config.toml
targets = ["kind", "palette"]
activation = "relu"
steps = 19400
Rows from block 8 of a small image classifier, named by matrix and row number. Each number is 500 + 40 x the weight over its row's rms, rounded and kept within 0 to 999. All counts start at 0. Numbers have three digits each.
After each channel's rows are labels from the 100 images, of 14848, where the channel reaches its highest value: "colour at peak" is the nearest of a few named colours to the mean colour under the peak. Only what is clearly more common there than usual is listed. The data: views of escape-time and Newton fractals. In brackets: how many of the 100, against the usual share in percent.
# conv: 3x3 conv (model.blocks.8.conv.weight, 128x128x3x3, each kernel summed), inputs 64-127

conv.113:500498488485492687538495500500546503483489500499488496437485547497427503491449500610342497507486500492491500621500509507543498445500500500445461565430461497501496491498500507502500500493494512
colour at peak: black (97 vs 28.1)

conv.121:496501467502455524492511491498473505409506500508472496502278494504485502483569500474532493505445500500514578478498481502519504456493500500484409498501481495588493557500514487500500504563501479
colour at peak: brown (48 vs 23.7)

conv.39:500491466503499500496500500500502500499499500500500511500507501500497507512502500499500501500502500487500501503501504499503500500499500500500497491501504503500498501536500501516501056492500500
colour at peak: grey (41 vs 15.2)

conv.108:500510500507543576516509481499475500424501500493492502592487560502482489510438500622434488499500500465485646585497556513463515486486500500506478408378512483500533489496531500500500497543493498
colour at peak: black (65 vs 28.1)

conv.90:509489489475509510545510523500501502495503500507506498493572482503424521415505500539536494522506500501502502523506454512543498465367501500500562502536607508500542531494507501500500507517502501
colour at peak: black (65 vs 28.1)

conv.11:498327416509506497560469528500479505490576500497488649492488483502505509495508500580510498466511498511502501497493499501449504491494506500509499515593515499500492493499505485500454536476495538
colour at peak: purple (32 vs 2.3)

conv.60:502491514483498571496503500500490486509491500498438499488377574499491503515440500539554494516476500473493501482501474499501583443526500500535545502489484491501464511497500500498500501487513498
colour at peak: black (93 vs 28.1)

conv.102:495500443480524501542448525542498500484400500500509465496559516500460509425532500536520496526477500500497510493515503498556517492447494500465581517345453507500608605501498493500500500524495487
colour at peak: black (63 vs 28.1)

conv.98:559503484392491491486510510499523501452499500475528504526453619508467501503485500561560500498491500499507500512500442579490531245467499500502505492466452501491463473499475500500500502541498521
colour at peak: black (79 vs 28.1)

conv.79:502504472465488506437500470498489500495471500495465503510440574505509509595495500445420498511470500486499492493526433498516519648464497500525497517491407504499528494503555498499499492538499490
colour at peak: black (85 vs 28.1)

conv.2:500503500401562477487608502499525500495469500493498519509527570499494528459453500523509498483513501466495500638501495470483618498452505500517486548499536543500464502497498501500500505441500518
colour at peak: black (93 vs 28.1)

conv.118:500499392502500500507502503500493500505497500500496476498494503510503516500503500480499501495504500502520500499076508500517475504500493500498491508491495505499488504500502499499500494500501481
colour at peak: pink (25 vs 8.3)

conv.62:501499489487495559505523490498506494496449500498483489503458501459536494558506500501509509512527520498498495506713507495483483506480603500513503539528487504500493481613533504559525436493500491
colour at peak: black (58 vs 28.1)

conv.37:502479452506429491491501503500503500473505500525498502519452491500467508532497500444407504507508499524502500452494504519477522513473484500512499173505450483500521493499502463500500494592510560
colour at peak: black (100 vs 28.1)

conv.15:495498465530488490547479506499567502578415500506508502487484452500607511500518500495554494487508500556486519511498447486611424625510494500488462509555548477500509602502515505499500499456499465
colour at peak: black (61 vs 28.1)

conv.76:500779464501498477471505506500497500490478500502506642499478517500446524499498500504495500482471516505499501502660497500501495568514500494491502483484492453500478511509504493500507611488499517
colour at peak: purple (29 vs 2.3)

conv.50:498496507453479499488464468501489500474498500500437513449422494505504510562496500507559507578519500498492500523490471500590615563609505500449485511482472496500459566504570483499499505637500474
colour at peak: black (72 vs 28.1)

conv.35:501459454510500489511501501500519500503501500500499504507495495506500547508500500492510501500513500500499501503343493501500503504496500507503488501546518506501477492488505500500500764489499498
colour at peak: brown (74 vs 23.7)

conv.44:497505479505630497478502502500488501624500500500491495487438515500479499475493500818580507501527500500489499501492434516512476501481500500500415503531446495567441541497505501500500483475500496
colour at peak: black (77 vs 28.1)

conv.117:509491441498507506492495500499494500498482500502502557522477490508530500507498500494503499504506500500513503499735490484488498498501496497505496488460484501500466501577500499500558500474502513
colour at peak: black (89 vs 28.1)

conv.55:501517214502499488515499500501537500515503500501502509501527511484512607503496500506472505499524498512488500507498527506525500473491509500499506489497499503501487450490502507502500508499502458
colour at peak: black (61 vs 28.1)

conv.32:514499533495508499513474510501431500494496500501509482527351521498474505441495500554373500496495498487483500568515384517506553458437493500498488454495501518502506530504487506500500492559496473
colour at peak: black (100 vs 28.1)

conv.54:499498476506499512547480479498448499485540500507501499551569504519453486456483500586602533513485500406604486437498485520528540459502499500593385449556471494499484495506495543500501503527500548
colour at peak: black (63 vs 28.1)

conv.65:503501484466472498483493502500488478491512500501493500496463482504524525527533500526538502497503500496516520497484464519564511568482500500504453534522475453513330546502495496498507500555497603
colour at peak: black (60 vs 28.1)

conv.28:500469464492496505477481490500477501496494500497503509504414502489497501501520500490478500505498500500502499491669488483502484477500500500506506486488502481499503502646499503500579500503500536
colour at peak: black (89 vs 28.1)